A small image embedding model, trained from scratch.
Model: 29.4M parameters, num experts 16, patch size [8, 8], layers 12, width 384.
Training: batches of 64, held-out accuracy 82%.
Data: trained on single toy objects rendered from many sides on busy backdrops, 203450 training examples, 3.2 epochs.
Rows from block 4 of a small image embedding model, named by matrix and row number. Rows with one number belong to one neuron. Each number is 128 + 24 x the weight over its row's rms, rounded and kept within 0 to 255. All counts start at 0. Numbers have three digits each. After the name is the row's rms in percent of the matrix's.
After each neuron's rows are labels from the 100 images, of 14976, where the neuron reaches its highest value: "top examples" is what is common among them. Only what is clearly more common there than usual is listed. The data: single toy objects rendered from many sides on busy backdrops. In brackets: how many of the 100.
# fc1: MLP up (model.blocks.4.mlp.fc1.weight, 1536x384), inputs 154-230
# fc2: MLP down (model.blocks.4.mlp.fc2.weight, 384x1536, transposed), outputs 154-230

fc1.641 129:109094093110130127101145173151104124148103140166168094168140124130142123133152118181139131118117142155113118110113124127140106139103102084096117180154141162116115158134161143129125098114080106135187128128111114157131082146118156143
fc2.641 151:129143073137157110066111107138119186144144169098147143127127126137135180142120110151095133129089129129152116085118078110130136154141111113101100131174111108115166182121130125150144122120146119128130132134148099143099139120140121164
top examples: glossy (88)

fc1.721 126:138146144142118068170128115135085129143151097100134135101165146145080132125115159110147163171142098132142184110135088149129119140106133147167137166145087121116137117137087135089121164163108157148123135116130156112093138149156135139
fc2.721 143:152130134162127106121153105132111153122117120124151125135134178101168138100104142130142122060115147137111124090127161160135132162144137168143120151124134160112115119134121159130121141103097126116131133138070143129136103100089057117
top examples: glossy (99)

fc1.136 084:181121097138122066131141141121128119129114098118138113211141118116098120105084142167105115138118136104075110114069123098090123134048154139157102131096137138145139145138127114120107111102125117107065138110109129142126118126104154125
fc2.136 054:107134153158126122124142156110148144138108164136081134145185146106103175190143155131122136158121155133129160098134128144069141117137095130101123092111126107181124159142119152090113168156129111131137134107122128126142162134118089119
top examples: matte (100)

fc1.713 106:118162153147127117150114158136131108132146143100170114166156127118127121165098135139167150154192159142164166123139114127145173142145135109158142193149142141117140096160128106145121142154081121130090144144150138071134117101193127139
fc2.713 083:148136124142125105104130119111106124086131139135095115120135123118149107138160146170138127073097137140111081126116164160072101121153141137147157107095166079167109123135147141082108137129135178091132160152136135150119182150107081076
top examples: glossy (89)

fc1.175 124:123089083146100132129135166150175115121136129125117082162138140135138130125143096136151114151129108150127105110128152163121193117140121188100114154156170153175086136112135127175149111096170095121130138109101151126125110116137112099
fc2.175 189:143143162138155145119165089152153148092103157123095151109088111148131106133141083176119190138110118087093152136127100114113163086153148081106146117118155096127178129147131115118155135128173173127089148118114160137115155150121110127
top examples: matte (76)

fc1.113 106:157155140079088165159092145152154133132131114144134095141105136133135176148124086136205102145151106075171122152093122131119108166116108124117114118084106122147162109161140096103114149138106105111136103111116153113106133142159143151
fc2.113 075:091105090112134129129149099149167122104122178126148153147115103154136117123145138083147133093134133130168192100145156135105148124141162086124141091090101114132136083112122078137141102149150084175109110139133129147136127107123133106
top examples: glossy (75)

fc1.692 089:140151092158119137156119117129156115127114132095130131134153150143128117159147103103134136165116144152130121152144131142138114180135141114131114140135116104113148159153091126139131128094140168151150191139089126101098118125117132133
fc2.692 089:139152095104155117136124148114064142141121151151146116136137129153130141186155145176119113122122177147127136131132138114146118137147120138106153121128122141159135121141126089125123129103110135137160151150147144130131153131146153143
top examples: metallic (98)

fc1.604 122:146109119175090115148136145134113127070127109138127132166154158117120133165102134124103145114109136157131128133141107173097140139130112178118099074130144112109115170109129102099128131143150105137079136127127110103096134167139167123
fc2.604 200:124115143127166137111116151098156136162107151096156168131178056149137121132095137154152158159116141139139139159165123140122112152147081142121095131148141116142150130173146124142157121136143128110115110093165109150112130082121138133
top examples: red (25)

fc1.198 123:096148118121127127139125115109109126125118139110124162117131105180143147139131121116132113148078147165152148114168121130136118130130146133116111116147127132084135134138137130140178094161101140155129176137057127134086135133098107116
fc2.198 168:104151146123144110119128130147152167160132132154119109164116139129152135132186126184096101186125112116136141126126125161143157106127128115093126140154119099152088152086119108164139179102132149130170118151105147129098179137153099132
top examples: metallic (94)

fc1.491 144:130145119134111174145167127156113093114100115102138135136121120124134133143114113141148108131124097143121137126149108072151153151095161172135107164130146113147175159157067152104096146082127125170153172112144143073118117103141138153
fc2.491 235:179166099140141141101097126087135150144134118128108189146146108135110109149120107123174118087129152162122089139128112143131112163096129136121145119117129144080101118167142133113138121107124126151122170150113140109112158134154113136
top examples: glossy (81)

fc1.564 107:130144090134114121141109113085120150091130123133102094186142109114088161126112076160106153120120116147115101089149109153128156129153108119122104133156118119129101115086098137124110138136150118127106113174157135125086125142158168150
fc2.564 130:119089102124123156115116126124111116174100121112112141140102136116132119108140130120142113142138093121126106117130143155138091107114140118130130119111157131134151151152163161134132121143132141119128148107148084153135132169141174128
top examples: red (27)

fc1.384 090:101119124111194129131154150121121102106132165105133103185137141111149091128107158108123115143123136116149147146131114149145123163128102123123125116141154130129118151126125067066136122116105119132133129181132139151115107094122120160
fc2.384 068:139084179143131177129116094129138131146112112141084134103111119101125168134147129104122117129149127130121181111126102158100167154156127135121118118137094123156124153112146144146160123162119128184127123119152154111113111115115123128
top examples: red (25)

fc1.588 110:089120147130113150131126118129084131144100122110130080137149136095097151100117120095165127163097131110161081136118132122123183123138156093140112122089147141143124146087075107123115113140148141133095143148098154150137135170178162129
fc2.588 129:140120165132126195114147154147104107131125100127090158126179116123132101114116165097137130123115132128146138185145094119099093084149110155101101116112141143126150095140171157124095102156161121117109145113153127135126131142134083110
top examples: matte (82); red (32)

fc1.358 104:129096132174173113144138184148132119159145141143136143126114111185128108118092107136154156100127121178131198162077167108100169143144098099140130093110102152146096128145108153119176139159124124076064157096119168126136122114137111147
fc2.358 082:126130145124110143143136127153111137109103127150165130130103156139121146187136121189158137146097159116132096127129116130152107085102128127138168091166128131147167158094120116168065074110116144138100103104139148104137115113102141101
top examples: metallic (100)

fc1.391 089:145126087131122122125174102129116141120149122114116109147092127100142120123129097131128166141147138156106141131128105125132200083141154109112114105125145146095097136128112108133137109164142131145119143167154111127126096191159154106
fc2.391 087:113138131108120186139111165136107103116077116119084137099158137110142134143126164159163103157145065144083122183062142186132123106130151159138148103110135135153158145136152156127073121160152134155129127097116117182128152149191146127
top examples: from below (60); red (29)

fc1.73 087:159098139158177127135109134168140113117117153146136134109127132169128093139082115152050089142130132158100172159080123138164160149136094088107097164128129119115100088156100156097145156168099126133142177129132149144126118110121112147
fc2.73 076:117146121117125131118122138188115148123095065123190115159133149125129087134139131128143126117140125134131112139151153122126131107136086139169121054176149099136169170091153141159126056142108160135078110129135163118134117112148170070
top examples: metallic (70)

fc1.45 087:131117147144126100121138140157140129104149111132120130102152095091120116109145080155090113153121096133143151115104095144132102148081124120152142181134112148102113138128124111116132126075131127109123183126121120105114135066104149197
fc2.45 068:149136176156154125121123124146175120132124122144104102118110140133154162156154139162150111094137137132117135116178056118115102138155117145166133111174169102131154146122154122160138132142112145154137117111181163130088160134111099082
top examples: metallic (99)

fc1.270 100:113141099141114136182173160139154161115112128136156143122075114119156152131134141127103141163101167198152069107116118090163146113139104134162110136137160133097121149095071113121105185110133139137131129093152143098090095137115145162
fc2.270 056:125120159166099153108108111132103135133144108153125172159133145131137147134188120106152140109136162124162185098136128170133153144157144175107131105182109074142123141063126128097145155127136118132125111135158138107180137118086115114
top examples: orange (28)

fc1.466 123:116163150128123120076121122132130094127157111073151111139157096127132105113121126095115106152161097119096113123111113111113138136134144107181092130171110104168132127111108147112108132126133156120094106144150144146107125145153103126
fc2.466 130:138121152126140125132137135114103155114118138138133144165106155079138112125128173180172103110108125136107102151122141166120118103130108155130140119153140158147091131151160128111104102105104115122159113091114109138113147138118104131
top examples: glossy (100)

fc1.135 112:187174139108157156135130134134155128122095150081120181105142114119127168111116113144111144121171090136164119115112107144146115144100151154160120142115146125085096108080079132102132128090140128108116079118155162133155127133119117169
fc2.135 087:096151133154096132187122103113071147138131165141119101103124144168113110142094080166136132111094135139122130092171152143136115151108124136150102128154127156156132112068112099150110114119108136091107122135117071149100133135104089140
top examples: glossy (77)

fc1.550 106:110145149182155105104114138117126099116121094124097138155123165110120098156109130105141146131163182145120132130099130169131133141103119145099100152115140153135105144088112173123080105069133128145171156181094147095162128129128103149
fc2.550 068:170084098160117155088098110123103143136156136168100121132118138094118168158121166139141110123095123155144159115129103083101164153168123128121099157165096155142098172119145138133164130131124114149162127115119123098123127099102082156
top examples: glossy (98)

fc1.621 106:143124154127155095109145120191123109134127132133138161144113117125153104150138110154153156176116148115115138138096143103122147139110127140167129165131105081123128166093115123139122116092094100147151100106103119150156092148112145159
fc2.621 115:098148133122123161129118162134132088188102136144127100124172131151103123160102142129121122150125144140167128105114115094101103141132145130104121100161149088144181152100150147116134161145140138079117113128081138119096131147096133070
top examples: matte (94)

fc1.520 116:169133104147136130092110151158111143115117148096169113086143127126116168129084138105130184145147131120169152103128077131117123175153146117144128178128105098137090126160162109118113155155129160163104106141072109098150132143149154138
fc2.520 128:150128128162093132086100094100099128128145141158158118159140123128148120164163208155107124081096094134118086144139141149114114105148184129109134114119151100118123134117143146109104096107099155108122138125143105181118142155091086092
top examples: glossy (97)

fc1.365 121:139158135126104152104202127137098120135111105135124145157141115129123152123088103128116134116146134156154122119120125124085158133137135135138096114101110108114104142106138115094118114094162100178110128176180120090133145139167153088
fc2.365 185:122110117119100117129127112129077118152091168121133103161145126160114159136141124120146154169148145124123124116138115143127112107141141139108112125103123116152153141097146143081119154122109109118110076142133107162131149145147158142
top examples: metallic (73)

fc1.567 126:107084163151142102132110139128130173106149120112134134121114092128096148142096124176116136124125147165143154148094157109123123156183097119170160092129125118142164127161107129093139117154134124121118189114194138071119128120134148169
fc2.567 214:125118111155174101123130157109101147104127174135169180166145099164110118100090093147108110121143121149134114157084139113170108113147140112135105121141158118138123106138100080142184098129114138102138159100130146145125109082119104163
top examples: metallic (97)

fc1.207 126:167165170110124131063119151106171138113154092143092120165124139143177120105121146113140141122081148163154117146097136137102141148144150177146128162121137115130158139129123117076147104110122137147168134153100122137105136086110098154
fc2.207 155:106136095129095103162111111110077109115147091110132141115151161153138118130120136104121122087110116139115139176153131126154119125137133176134170080137128154117156147130136124147151094122143088112131121101091138140139119184145114156
top examples: glossy (93)

fc1.498 104:144132140142134114131145076120084134119128131120172113152145127128107146112098080096120171131134122139150147138083084127128141129132111117189124141134120143121138153105117142105136125128112157131123079113077111114106164158215125149
fc2.498 109:091146121167146087089113119140109136147136105138125135158115106136160093131184148145134074133123130152137107146145162146129098146139120091148126173120142110117132113146128108136101125135094133129134104133093143139158099096069129122
top examples: glossy (79)

fc1.765 115:105127122117120144122146162133123103094112137121122121145138137150118145138110162125149135119137161118168154098099113182094109117143146161097154135084157128137112150144123142115109130083165141122166139148092138123136122112137088161
fc2.765 100:138101107142119178114132119101109138132139122180151146112126130087103148167152143113143119106098116158113134127138098099163140136132088170121111167147096125175111138105144119122153081120118117192149117117118118117131139096095099119
top examples: glossy (100)

fc1.438 103:151139161165156096148130149150162091157138116123140094125102114143124132146134150112111132146100133135124130146197136128160105144120086139097140147099134110116099123121129132099144141168107100138087114126183107083106160139148127158
fc2.438 088:146094142099156129128107121159096159133120109084137122130125137109144126141137117152163171117115127139125105118164142158151139126122149133128141114092125064144170117063123138149171120160148115152165153128138124127101124144129124117
top examples: metallic (100); mushroom (40)

fc1.486 093:107115091110156127108142109107170117133137090144091121138119093142127144129117127093130146119137149106092090111115082145120148112111127122104134129084136157079103116069128140163155125107144128132090141144123108128159107167168134158
fc2.486 060:134085144147116137109125144135125127157146120121099118119128115137126152175085148140133146082149195158133120132163106098123123152133174128121104097142129117125105122132110186131086177137071139141155115141155119112112148128114099132
top examples: metallic (98)

fc1.411 137:126111144203179138127145175099139119148153147132152129126123146153178160133131119135107132109122143143141127117102167112142115097175098134090150114072108138138128157100133111179160116116119106142117169132148153114129112120158144124
fc2.411 176:117110139145147134129115130108129144138138149136166137118100120125108156110122076148089137146119154148147159197110158112163070120141121079124138099129127106128104141163146076158146121133130127120117113116136154165137138094122142145
top examples: metallic (100)

fc1.440 115:125146144109133096144142158154151093093119117114114096130082104109119091127125130122132146177134163157110115115123148115153125083088157149122123181130139151132069153136121124139119167094118089143139124139083163093139112091125150105
fc2.440 290:111114063148076134145117171122138130148101099160133164097122126149102100128076129118171117123104142126108120150097151134078104116123129137147105134133119152094145146118140111081107117120103102084126124134108094146121121165102138125
top examples: matte (95)

fc1.448 090:130125132101100164128137127099112097116157106131121112127113147110086158137166113142119148163141123134122138159129108150161137119137115135097107159069149114126155140128166143123112123126129086123103073136106144118101137126141155140
fc2.448 098:155087140134127096123146132117128141117079093101149095151112135158115110142107148132136097138112148136103111083109129120108126082117171156134120139107155108139150137168124139131197109144145115126178121097139118178104145108148100147
top examples: metallic (95); mushroom (42)

fc1.715 109:158136146174124132166085114158123125121152163092177128088092135145162105129108107125131194147118164134153173138089118108146135154137186154164148138105100093100116134135105152102130155104132104132112117135146127141102140085131144131
fc2.715 079:136106149137112132108119102110128150108130123174102124083144092166121172159116112150139107155127138135162129136144160111135105152122137095114112145158097122127093137059060116150137165127112130089153133099135132128125166091112121119
top examples: glossy (80)

fc1.124 104:168149139118145100119128120140171119147191130105118106107135144058158131104128104159137147101124123104150145118108144158143124142134126112162144127153150174132114133174118120161117095060134105134126132106141116112146108118181151135
fc2.124 083:095155068146130162079120123121114118156139123141123150156124150113129136129134153167111112102095116149093144158156152156166122099132102131127137102170145083097117134091137120093138095114158124136143092107154141167118120126129132138
top examples: glossy (95)

fc1.291 132:147141155132148159095110180141112131165094142097147125124135115170156150149090119122201152185148139108108084117124154126114176105090149135144133152125181143168114116130129118140131134130110120158150109113139152122122099125108135156
fc2.291 164:132130110156120151141111114166121088137132160130116101124137161125115114098153089112131088141123161113164098107102111123108150134170115125128110124120139116124141146116157111191102160129170107096141114131121148121101148128161135147
top examples: matte (97)

fc1.182 121:151140154109128145150129150083111080135114108149082079134077111109125141159057114112134161137148095131153117150121125147138106092168144127168152096154144159106111140118126152161165103146107139137113149164168138109124142115151128126
fc2.182 084:138142118127112123119178144161122117147138161102109111115075116120157115139152111128119130080098146113158056143128098132144152120124144142105129126139145139121078149105135092127148111143132118129105112105124099105134130163094148134
top examples: glossy (73)

fc1.27 104:115157133132142199081141095157128129119131135138163120129106066151127146119115137116124150132128107160118122165142090142199161095149137144159130155112128152116128131141079141113118108130147124111137126082149140114115153206157091155
fc2.27 073:146103134162135160054132142106140155126119120168080139158132166130122136121137158115123157105153173163156176103131104095146130144142125141113111119123072140116102131132148137136144126123142170155116149140093153125099123112136104103
top examples: from above (60)

fc1.340 117:147157150162117089150123132098104104168120122160125113133138139152109113097120110131117129170167134093170156102146097121123135136099079136201122145141104092153123118172114088125113129188089158082149132112125171135098104146144125147
fc2.340 130:121156153177114118126153101123142137149125131101131150140113154123151130130148164134136167083083127135124074100121154122112173155148148132130092143164160136122117150100121131112127121131088138128136132150083099134133115107096093099
top examples: glossy (100)